Weights of a small image classifier.
Model: 32-pixel images, arch vit, norm layernorm, patch size [4, 4], layers 14, width 192.
Data: 72500 training examples, 38.8 epochs.
Rows from block 8 of a small image classifier, named by matrix and row number. Rows with one number belong to one neuron. Each number is 128 + 24 x the weight over its row's rms, rounded and kept within 0 to 255. All counts start at 0. Numbers have three digits each.
After each neuron's rows are labels from the 100 images, of 14976, where the neuron reaches its highest value: "top examples" is what is common among them. Only what is clearly more common there than usual is listed. The data: rendered roads seen from a driver's seat, with toy cars, trees and houses. In brackets: how many of the 100, against the usual share in percent.
# fc1: MLP up (model.blocks.8.mlp.fc1.weight, 768x192), inputs 128-191
# fc2: MLP down (model.blocks.8.mlp.fc2.weight, 192x768, transposed), outputs 128-191

fc1.556:154137118151160162139141141128103136137133125168144067123151082146149138118145135156123160132118092062143130145144134162129146161150146107136168136084103121143120123106093144064121156145139102
fc2.556:141138143092133116173124092133091151151153150125098161137112126088159118127160107125167122169121135157137145139089127099129145109115143115088131131109142140070153165139164092137135078129122123
top examples: straight (99 vs 32.9); line: no line (74 vs 24.8); crossing stripes (54 vs 25.2); vehicles: zero (30 vs 12.5)

fc1.671:178112143111123124114095102135149134101086132114103144121115121130169118138145143098113100163105123107149133132100156156129094077156098100121152141172124136105125165111088117127158077142109126
fc2.671:144107152148143108159109116120142140129130125114134183122098130138112117145163142123125106092145110154116120155139178111120141161107110141126156157135152139128097136100142142126138103107156110
top examples: dashed white line (100 vs 25.6); bends right (92 vs 33.1)

fc1.734:127139108123138114152135109081116168153110127089170124127110139151143165128166141139084155165160127124129162089086150122155111127110147109120112133129162125144117075117105133133114094154063116
fc2.734:145096123108143121122115149159118137082096120152126145154124143111153088100140104098081135132153164128176135141124127138126110142146088077101125157125083105169133090110122127131117135123135098
top examples: line: no line (97 vs 24.8); bends right (93 vs 33.1)

fc1.209:113151119123146128106138176157138092135173157129084112134130163150148110072165130140145165125077142138087115118134155105119090101158097139147109100084133130146128168092130126157155107102113160
fc2.209:111106108140159121106121128182124124150133143146123127129140166181140096123143154143131146100111171125122109122132150160109162155147116131104068110113113157107181137085099136169134139109122096
top examples: bends left (100 vs 34); crossing stripes (80 vs 25.2)

fc1.720:118137193107121107118149122092154156106157114142106122088124142146116129135135152155083158153142172104137166152121188142145082110107121146121081172174131125127069147143098123077134121153135141
fc2.720:125143145114122135105128131110116135139095115137115185113126142094152177105147112127159104127186114136140103130121110134138174158133142139126110145154133142110141118112096101129084092099121157
top examples: solid white line (97 vs 25.3); bends right (83 vs 33.1)

fc1.464:111111105116133099156122084125128160164077161118116101152108118160181124153129092088092171116121104143147119105091123076114134128140136102147120125139118135130093128128084155139137137129109126
fc2.464:121111122108141170146139094132148103118152074108174116146117097137096146120138145142105130145097130114133118128136115127141137165150103102141111159090131164075144122141149127118163122179126149
top examples: line: no line (99 vs 24.8); bends right (87 vs 33.1); vehicles: zero (36 vs 12.5)

fc1.662:137102125137127126133143115104147143161126125162119120159125127147140169084136169112122123108151085158112114181124159139118115141120140110137137136128072115112130126140153149076135150153148117
fc2.662:118103132114148122144142092097138149160106132100138094116134083146116129086094126120181112125152121103150123155121153141188157107083114159146135100122080134119115139137104105141103103141143111
top examples: crossing stripes (60 vs 25.2)

fc1.637:124137121125126106123096083144146137094136147150118090088157129134156117174127104135123107132151141148102117135145142113113135114163148135128129143112139137075105079132092111158128159079162173
fc2.637:113098124141118134138144157126151168081126120121153152100128121106128146098130111105126142111069133172117098119093101134160156152155134122126099130153082165084139147094167122160106145127133095
top examples: bends right (78 vs 33.1)

fc1.174:112127126142128157102101155124148115115148156124106123133107112167099118110164118076126110106116144141147131130139103126195168120123146101122142104146131109174133120124092132131151143153101112
fc2.174:149127142131152153117135109152112107146129144142166153140152119112172146103118112156090138137109144107113097142155131124103145136150087158134100136110126152116158181159114136061101125124121094
top examples: straight (90 vs 32.9); solid white line (74 vs 25.3)

fc1.297:123133145079101105095159162118125077159123152160134132148114179097155106122105145106122123142151099205091093126119131107099153109153134101129138146163082125148121131117166114118156118139116111
fc2.297:137122118168162154130096084149094165103127144088122128149132057136171107149116148134134149139093120094161142171144123161127141118096152138122100130077153172111158129142131127109124134094144128
top examples: bends right (79 vs 33.1)

fc1.97:151129100163136126128141133093152150072120102125129132114111112130100094159142153128163111145146154136106128103144112138092106092118126153098149127177148140126120127128170126164113094127103178
fc2.97:139140156109144142137127118139103114146127096135147148131150114111141177132110125147129154101131172182110098124170077138146173121140142101173121108106118131136124126102161167112120155129123132
top examples: snowy verge (66 vs 34)

fc1.741:137120137119135137126088104105129157168127101127116101120134115150098088103118163145118134122121125099160130114163122127117149119067143133115100128195120128119110085130135117139096160162106127
fc2.741:152145137117128142144127133151131080161120138124162153121117146124113135109147150107189144162140107155110135157128143107095153087131158105179107074110115127117111110134134101153135143138161104
top examples: snowy verge (85 vs 34); bends left (76 vs 34); dusk (66 vs 29.9)

fc1.518:139122135125167133124083111102170173122128067149106154128088105152120126116144178154090147103130091093138086138143155135110139114109099126116136104128117175157137125126143158107139129153141120
fc2.518:117136156131130137081142140119104117129163103111133091124084121136104112086103137087137162115109164149144160132179119122131166129124117066109174147105123111137119150154142150139106113102137141
top examples: solid white line (75 vs 25.3)

fc1.475:109092122147107099145157123155101146104138134101124128135179107117097110119103133089171178119131160182108143146130125110156117136103141130128189143135092108142123121112109136083090120109135121
fc2.475:123162109081129157131092096138125132126133128164095092130097103130117076151132150183103113151120141146165082146162107126118178105131136169153096098128150168102108176115110139143135128148116131
top examples: snowy verge (67 vs 34); bends left (61 vs 34)

fc1.196:132114138159125131085134109107085120126123186109114067082130099145127134100097150155146112124108137144113130120116141150131156083156103149142166136139144137119110126117104087118114122164106118
fc2.196:162127112136144126105157160102144162081138127139173079109142062111129121128134124122163129103172152140141125131132158155109127100111111085108129101149144094112173145123137111150154115128116106
top examples: double yellow line (64 vs 24.3)

fc1.48:090166115098142096106131137107144157154103138133146106125089100113136140136121130109156124144117132119124112107097065181154123165109102137143110187117108113136165124133130155160126128150132120
fc2.48:128116121111087130156132107147073145139100157116155076147119144131131131108118151134135152131112133114103155141119150135135136085139134090164129129174102136097145167122135115158115110136152139
top examples: solid white line (96 vs 25.3); straight (65 vs 32.9)

fc1.276:076146136141113111094118135168113134119145125128129114104158147128143111146122162076115143119081095126118123107163119144150150141127140170142144134140147114138088097146130112162131134153154122
fc2.276:128165151121145176156110110119119113120104145109122110096103120137130126136121106119168112105140139150110125137089206140089119131158159157138113129113108170111151181153104162080124163136159151
top examples: double yellow line (100 vs 24.3)

fc1.133:143146099097110135132126147099110190131114162114121128117147121127113083109122136173120156088159131108131136158111114106129163106120156121148096118153130115118118180091144144133092100154111142
fc2.133:123116196110143112147128134106114129170128091127147121099091143108140144145154133071157127137103088093078128136133093132102101100157145104121142134134114107119121151126086161105079149157165134
top examples: dashed white line (92 vs 25.6); crossing stripes (68 vs 25.2)

fc1.445:123143163123137130132111103108110108125141135124134139078134112131107115074147146148124138131130139158121121119118162099140137113128151122155098142141100142122110161140102155161096182154123127
fc2.445:178144095113117175120155133125132119139121155124093112093163126157109152114138155140134159121194139075090137129157112146126152090180137117141109147163124112124093125104115131124128092112160118
top examples: bends left (100 vs 34)

fc1.61:125085108120143118099137136121156109078156140112112120167184136152110125089140150132120156123102159136141105102130148116108136127111124156088142119123142154124104127127104095118098110148129154
fc2.61:191126125157126124173126184127093135125118173143108130095098125133130142104151116117130091125105165124128093170120085130080136119159147110191082116110090101132155129131155168163141133131153153
top examples: bends left (100 vs 34); double yellow line (98 vs 24.3); vehicles: zero (31 vs 12.5)

fc1.114:152115152133095073131103139098133095168127127111138135111143134143102105118120135132107133133161156139143156134125154127161139132129105088112113128144102148172116131138143107113139155114164107
fc2.114:161161151119136157141099154123130130085129133096105102136089145168133116119091099129111114158155142087174118119148125150094125151138133104139102136123120116123148157139108108142093066129104142
top examples: bends right (100 vs 33.1)

fc1.96:139089123097145139109124126137139089181135141142139146143099161105171112137124118118093138157122139148091117104078121109137145110126135109132145136133077140163107170128137116114153110134116121
fc2.96:116166122131117124133124122124083139093099157111113101163152060149151125104127152127154135126145130114153143177161144158085145117129133126138094126098152148118167113146150181149106092120144120
top examples: dusk (94 vs 29.9)

fc1.69:125086125126126104075179120142120079136151153128121147134108139099132123113161135107093158138146115145113120115095139140142133096121117166105115155153090139155088165098147114137112090171139101
fc2.69:142126112103135148136096132102108184127130134143135107131137089141164110114111130129147131126144154108145117185134134151099173103142167118148119125090161130108194144158115153145113072086116122
top examples: line: no line (59 vs 24.8)

fc1.530:134134113098097148135142130129124082132114160154117133149125150091132114159135139119149097120106128118140155131171112111110163121119132150106126132173176118141126143144144097123137145117131100
fc2.530:131098174137130127134122133137154184099118106181136126130145116118138143112143131120105137149106143145138155173069089151174107197147133159098115096118128133141120126165122121102089116117108105
top examples: dashed white line (87 vs 25.6); vehicles: zero (42 vs 12.5)

fc1.165:120098124160137082122170134120131115121139129169130122150138132084172145121179153128122168113129119140105092140090135144144158086149157142106111188123107152095099164117144104125126120144137098
fc2.165:132139110142134156137093104120116135130180131129133107132138095133147112101078117089110141129095125124156129174134152164141149131113132174135120115088157128107145114133160110139135142061090112
top examples: crossing stripes (76 vs 25.2)

fc1.386:094142124160179149152150131118149132130140118143142127131128117137092154134148096122125131113111165148123092148124149099161119128167131148140093120148144118105142122149095126185126153097149129
fc2.386:105117155094127111138136096143149158145120148102123116190105143109124099134117061157144160125153144136129088165130133121157186071153084107129121116118159114119159126126108113145134121101149127
top examples: dusk (74 vs 29.9); double yellow line (50 vs 24.3)

fc1.179:125097111120138079105136101126184151132087136096133088070135117108090125188129170148127135132116140168107099143107121119136145111109150128127144139111125120144115115126189165138112120165136151
fc2.179:150106168102143136140112197138130116141167114165172159119103153141130120127122130121099139142153128138113116142137101154135109128176140159128089136085148144132107141164149112154108144121108142
top examples: crossing stripes (64 vs 25.2)

fc1.627:129119101131102106135079149118159125082116136166129131100096131092111094124173130096086134098146095125135149088145104115123118114151144124115113188113108124117137129120116148118147062111097118
fc2.627:126116107140105125099123104115153143134148159144108119102117132147137086141118128089168123133163178073192125119153134153090141135142121148157164138113136097123105123129147134138132130132116095
top examples: bends right (68 vs 33.1)

fc1.591:120116092089102170157171140163104080128155150132144139152103131113187118112134096111109144164123084133071142158119130113130138118119104121090101156135101109190133135090135108105093138143107129
fc2.591:127106150112185141116107115106120176128120140113128119133161116138118100146124157136122129118130154107164091117137165160104168128150125114123122125125160161102162147144122166139163076149184104
top examples: crossing stripes (87 vs 25.2); bends left (83 vs 34)

fc1.112:129084131120127127114180114124110172142096103129101138116146132173127142159080124127123147091125173137122171087113103153129134113125175108121126123165124136127169115105132105127114095124121151
fc2.112:163117105101134105118152155135113140131082167099089128103126124132164148121150132158130101174149141085146063103153112145147139139169178130143142155162107135131118151108117129124152137141108110
top examples: straight (100 vs 32.9); vehicles: one (77 vs 45.6); double yellow line (62 vs 24.3)

fc1.313:112121135152077157069141111158114160149101126163147127139110131126104110124117100103137133113090133129125157144140131086116137128143112119144100132124130109107118131142152137115146157109120116
fc2.313:147152145106164099177148126099122095146162113115113158103136147126167134141121131140149120160131157118164140112095166127116116104140146146139163119118130097087115097086144092142141125161131097
top examples: bends left (95 vs 34)

fc1.273:138075142153150109130182135170165118117093135109142111140161152109111123188104105133115103124113142129158166183118134130125139105146176146111159177091118071103143142118103129116145097136112100
fc2.273:121143128118132072151113123115132110099154114083128086096127126136092107104088114144144087123144151081156187140128131111133122116160133111124123090153140125086125115162132165142085111121123136
top examples: double yellow line (100 vs 24.3); bends right (81 vs 33.1)

fc1.678:150109133135118152124142098147119069133121114105148138154128179128152124154123085146120116155078133139156124134118125133107132164140118139097149125142132142153139132112148162162138134117144158
fc2.678:144140151154117123114120107107162125118090115158111166139142089153106089114148126119155125103161130144107148177091130123096155161124156097092122143138161146172084137143112135099146118111103137
top examples: dashed white line (99 vs 25.6); bends right (99 vs 33.1); vehicles: zero (60 vs 12.5)

fc1.576:124132138128105110105115112140119146163123129161173148167078111123074059123089096125140174130126152139117106103161173089102095137116114184134154120104145116153110168155130157120102121102138144
fc2.576:106141122146131119123147092123091103120121138136111128163145113131150097128085141126115134137115090104174125105102082099155152132109157123130074132129136118115126099137119151134153125123105178
top examples: bends left (79 vs 34)

fc1.668:133133134150121132136147121110139123135119119115075100115116128134094137144112148124124111128107124139107164106127172108158147161139145140151130109133085143113152157130132146105141132131135078
fc2.668:108114089129123114129123132105141133143092149129125149110110175124147105114089114125122125165071140130129138177111156126134120119136105186130151110089185179096110158132148155148145151084099117
top examples: bends left (97 vs 34); solid white line (96 vs 25.3)

fc1.562:133107106107144118119138163137141119145085124141191139124107153093138126145129133160122135157086111078062141139116159133094100118119114128133112147139096130148112124177096116139130122165117153
fc2.562:102108138101132156143152093118135130142104130114110109125147122137122146119185154175123105087129143123179110111153104164138131119128151165114108132151171142103113202133139119129134128113140108
top examples: straight (80 vs 32.9)

fc1.257:112099115135112079112162142134157097159162112117130106132117119125125092121149110128132142110151125182186108122109120114134122140138122111133133146122167100155124108142091121113093091114146140
fc2.257:075187168137164112134112148129155135159112152151130078143144135134100097114111107124159142140142127080156154136114098188160126130135153130143134127103114127090178102158120115100126116134121114
top examples: dusk (86 vs 29.9)

fc1.543:135111119084149110100139133112123089161138141137136168140120146134173124143150114085082114128130129145087113102087134135090147109146120132112129117145114124158090155103133121111156075169140123
fc2.543:135126133154113164136110115145090134106120140117113110167151089136145114115099145151138154149144156106186138153145161132106130126144135116150095137089138129117159115159141169135109130106112115
top examples: dusk (86 vs 29.9); bends left (71 vs 34)

fc1.514:102135107101150121131129160120098129109119094173150162111108118116113095114117132106101094191160115116156111119160134149137137123099140103123126110119123139143125099124102166137135127126090078
fc2.514:174131180129173137161136099138103123121128133102100110155107166131110140111126176107134119069153175116116127104121135086093127124134134132114092102085122125128164173091097128153142118101150159
top examples: bends right (100 vs 33.1); solid white line (58 vs 25.3)

fc1.430:158088110124084138133152152140081135140172106122126128126100154144143108140138109153105134157096135162115092117120115119121113168155150126165135151142124088113126122208120139154150097111153179
fc2.430:136103145136156111151132119116085176109120127172106159116079108155110066120110105149155126133098116077158157131135136161144125134145106108083185147107171118134134123141089137132144118136120147
top examples: straight (78 vs 32.9)

fc1.301:148118128095135115085122155071140123155139128174153099114141160122157114116113123121192123170131123159101145113119102124111133154144129094105165102145098161136101107127107135099176121141149103
fc2.301:126151132161110135136131107184074147100100170097087153185136060144163121127130137106114122130145120117135148146119125114127137144099153131120068149065124163123154152131167136107108136107146144
top examples: vehicles: zero (40 vs 12.5)

fc1.675:135106117110130130116123096129087139121100144157167145133129116151127151105093136133129118146129149102133150139082101104129125103091088112133132118114132132143112159140116145131137084114082132
fc2.675:116163140123175175128123125108135124122120112122095126120134124159091118141102144124115107147157118161139117179124143164126169129183118127153093127109111131133136094074179131182104162188186123
top examples: bends left (71 vs 34)

fc1.535:089126145102111123165131158120135121178160095133153150136171145118119112133142114105126073191146122095119157130168131150115116127126148106115109124144103116165127114147136129135109146150144095
fc2.535:127108150128112122144113106123095118058120111138140136163086121106096119128121103109114130092155123117130125155108126156138110136142151168151140161115161128107116134150119120136105140128171077
top examples: straight (79 vs 32.9)

fc1.608:124110137136131145140142128108151124140140100149122124120097100142132127097171111152181162107136139141168112105176132134125112146107105147126113128175090129156099089173144134166096131152132120
fc2.608:108120168098109121121125081088123125102150163134080167129136140146123124091148116142115075134094133115138122151128115129170097154103099118114132152165119159156123136143115144117164152159120133
top examples: truck (91 vs 54.9)

fc1.59:130145162127107121121116093126085121167124089140142164135118143125130082081080080144119179106108155106107105134178178157133133154119124121137134147123132099119130131145126167071116124136148162
fc2.59:075126101113107153153148095130114059131137125158091092106137107123142139148113096128105176163113146121132077172109114091145170124114111145141141138119143099135092109128100163132140117103138197
top examples: vehicles: two (71 vs 41.9); straight (62 vs 32.9); line: no line (53 vs 24.8)

fc1.564:114117114138104121141152110164139109141111158092092144068185157134125134114177122119123146144098172146115135166139113118131117182090123133112151166112149091143157142108110109130122142168155074
fc2.564:130135119138161123134122153122127097126146089170115140156106119113090155156126131134107115115174111157152121084199172132110191092109093143147106133129138136106132143152133117105101119122095110
top examples: crossing stripes (80 vs 25.2); straight (63 vs 32.9)

fc1.418:135137123080127110098109164146116080106138135143123148148074158106159125118132101112107151137126097172096114120106108124133133122118138123113123117133092137156111150124136112109139148131137096
fc2.418:113146126128141152163097102127073135120093154105112123157146077130121129108127158113156105143132145108156126163144130158115148109110152127163091127095174160123164134145137166132119083111146102
top examples: dusk (75 vs 29.9)

fc1.544:140115103082136112090140152128100091157136178150139167150130154115194104142129133133108088151135097133115113100112136120104149125179094124103116119163109115150132153080121108102146088138136132
fc2.544:133122166150129170165102116163122123080121111102113115154148093152135131137090139134106166151136172102165161161141166147087146140097155127125076169084161137148125094155141173132112156138132115
top examples: bends left (100 vs 34); dusk (68 vs 29.9)

fc1.466:143102140103130134153162160154146124168085193149128155109167127097150139117139111145158161150179158094135122129139133103134099145147152132115138139141086131145125131141157160093092146120134144
fc2.466:130133170076157151149120115123099117177162172087107077130096145125136095148099142135158123104137117140107111125106173162159152114106126166151120178109104130106116107130149121150124143164127139
top examples: truck (90 vs 54.9); bends right (70 vs 33.1); vehicles: two (67 vs 41.9); dashed white line (56 vs 25.6)

fc1.712:144118099116140089143161129169128100123102164131081123132120138196127135147166113137145138122131150146128152124139212110115126158097146128141135116174114119083139174137120104121137070133138146
fc2.712:137106117114166150142137126142104131142080108140134143100102184108113126099088120072109115177114158135161166132107164131139146135128115083129088162125178103147072125122124133122127172113167144
top examples: bends right (94 vs 33.1); double yellow line (65 vs 24.3)

fc1.714:099156142095139123129150111165091155108113110154146150105159147132150110107137086137112163111154139127091143128136127122118097154110141109115134143115159122117099168160105112127083120099141088
fc2.714:170137113153140125122088131098130155158117138142111148109116105137091153119148135116127094155137143118148132171117107141124178116119151152147101128099136141131131136123155108117144106109124103
top examples: dashed white line (100 vs 25.6); bends right (60 vs 33.1)

fc1.358:114074141125131097066171141143130055154131153120118144111115155073150139138168119122096142124164116140113107122096153145145153097127108138082109150167098128175112182113153133133100101171111091
fc2.358:122133095118125161131087126109096174102139139134129099144151083159158091117106123116105148134113149100156146156114150147124171111144138130141123138102160128088170126145113146152126080078136130
top examples: crossing stripes (76 vs 25.2)

fc1.560:105066149141139167129136148132127109157112169141110145170137154106082123106157101119124142126129129114134164143112072099150149096152136085144171102104110121155117129131049086102102116131142111
fc2.560:131128080115091122163124095139127140132117093121123105103102100155131132158109151075113181084073152093192154148126143098123149145125146144105130116101143172112139140139162135179157135121105108
top examples: line: no line (86 vs 24.8); bends right (62 vs 33.1)

fc1.467:121093126143113123167141159118123129152138133106132103123147127112133115110132096124161125124077149102125112118177147142147126149113132135189170129117129141155137123117110091101120104130178141
fc2.467:150094149108153163123178131182103090134133091136135146099110145146092113129130135096103144118121148098152092138141105141112140125134103078147150115131151167099101098104102117086115133141110160
top examples: straight (64 vs 32.9)

fc1.509:113112123142121105136156139144113123122112155115134155142110102134100138184113092142122151144092160147131140136118157152156168146109138138118102136107111109090120132110132110125152129120136101
fc2.509:119094164111120122136169122117137137138159129137134138139145128095106128113169136131148106144131116121116150125140121149128114112102139152122139094145127120116133133129115140158114112179153139
top examples: double yellow line (100 vs 24.3); straight (60 vs 32.9)

fc1.764:131120149181132138118127115098174140122152133117120144083080190088135147118128185095138134102081151137145132111120122115170108099112146166128121110100147137123114104135086139179086153136143101
fc2.764:092147132144121104147132118089138143127111130123116132136115081104162120096108150104078136101129149126096162118144095110138119133127107120150136116143132131161088058097141153115159142095184163
top examples: truck (83 vs 54.9); bends left (60 vs 34); line: no line (55 vs 24.8)

fc1.490:153133111152124143138126125089169146167134105156150098145133107127146120112121135138127146147128156143107159120126084101156118093103168135108059159116140138128096130124116060148109100136180124
fc2.490:122135130107154097141136117127106155105129146171102114135113119133098115108159129129129125123154101126129055152127149145107134143167141125111158091131114127104143107138157188123155131125115118
top examples: bends left (97 vs 34); line: no line (59 vs 24.8)

fc1.310:138126119079148111097137155136133095156124141142127135154091151086169112138118139136089117165152124171095126110083130118136126137126115121103142125143100137172091165092127135146149116126144118
fc2.310:117124131128139149146110104119077143107106158112128133155157083138154119100105146109152143122131147100164121177149131142083145119139146132143067136077143132106167108159154168124117107136118121
top examples: dusk (97 vs 29.9); bends left (86 vs 34)

fc1.151:132117131126141116154130145124106187107120167135151100138110111147100093113078137097164122133146107112151151086108153103142109132157129149133108120108097127139150129122111142118151120125151119
fc2.151:130136154087133139140125152115121144116127117145147079099102140136140148128141141143188149158150125130130116187102122143073122136132184142132077144106133125087133139132159159149112094110162179
top examples: dashed white line (99 vs 25.6)

fc1.363:170076139116161161089147142123101100107124123151129125106122156123101162128097133113077156115101140120131099139148163117154089083115122155112114138106065157150084146110103136096091106195123113
fc2.363:117125151072099152137104122106121152136157164160105135098136111125136094081130115148099123146125124165128090149118155145122140134134144134149125108112137143138164109109131137111099065088176116
top examples: straight (71 vs 32.9); dusk (66 vs 29.9); tree (62 vs 29.5)

fc1.617:148103154156138136123118110153151168091123142131151152123152111119167150120122168109143130123145097101124168115127099134138141119142081172100125128139106112098094135135125107116130143155096127
fc2.617:140115098122126120147155090093136096151140103102147136131135135130128100120130131137131142094118151110151155160151139130114111130120105119125169167120148172134151115111097159107115168154161182
top examples: vehicles: two (73 vs 41.9)

fc1.672:144120123098142133102132152135132085156134155123126133160079147097159108140139114116083119139133127159097104100092125132139131102131153113113127139148078122155096157127126127134130123143123113
fc2.672:129142141120123138136115105115082152135107143129129116134149074138159112103111153120160145148147134107156129193163133145092160128133126130160096136100187157106183104156149178117118076117140098
top examples: dusk (92 vs 29.9)

fc1.9:155088127118127068087144166138098117149164164152109141122107148109153127144171146148113113123149105137106116109085128148080103109172124139113128136137118148133129157135125134116144076132131103
fc2.9:112146138131133180143112090140092112090137104096134121153138108130155114139083123120159129155129170096161151190110121116134149137061198114142115129104134130120155132114115074154114151107126147
top examples: solid white line (53 vs 25.3)

fc1.440:103138155157144091171113120143111135092134128110152119111081153172132107101142121144127116124101106060155134102118143209150104138082138161136166108127082128131132149175120154112128165103183128
fc2.440:078141123139115191175107196099139096116149106116129133160121117089161119118087074120079073107153126119173123096101135135099140125144131081119124144126146164094116142114169126143101154127110137
top examples: straight (81 vs 32.9)

fc1.1:145118136112146117068122122104125095151132149092120171161117163117144101097127133111131123131116139183119135109106123107143129139123131131126120120158114140138091109141120121147164117166135116
fc2.1:145113117143104151144128140139108139081113138164126105152159069132146117109128126095124141125161144101155116182129113129090169120139139109139116150093162154101170147139110151096092111095128119
top examples: dusk (90 vs 29.9); bends left (60 vs 34)

fc1.155:151111131088154107123137120117123086173134140150149152145129164116141106143123140115087110155129119149091111107095132117111140099134118131121141129140072138165097161109136132122166093159127135
fc2.155:134140134132120151117118138117102144103113156112108113153143070142146139105120142157137145128133156111170126159148152138107126127150143133147084112089148143127154098149150184118096123117134121
top examples: dusk (89 vs 29.9)

fc1.413:123117132138136080114119121123148117141132179161140105155190142164140122163085155140133119119114106140144125123088143107099187136111162118166138152155116126130147121124141143111119129141136123
fc2.413:163140073105158133131141156109090151092107147123137114138144144159174132100132117076133119107109109130146169123141150113147106133112147143126093098113155168117113154119167135109161103176077129
top examples: straight (99 vs 32.9)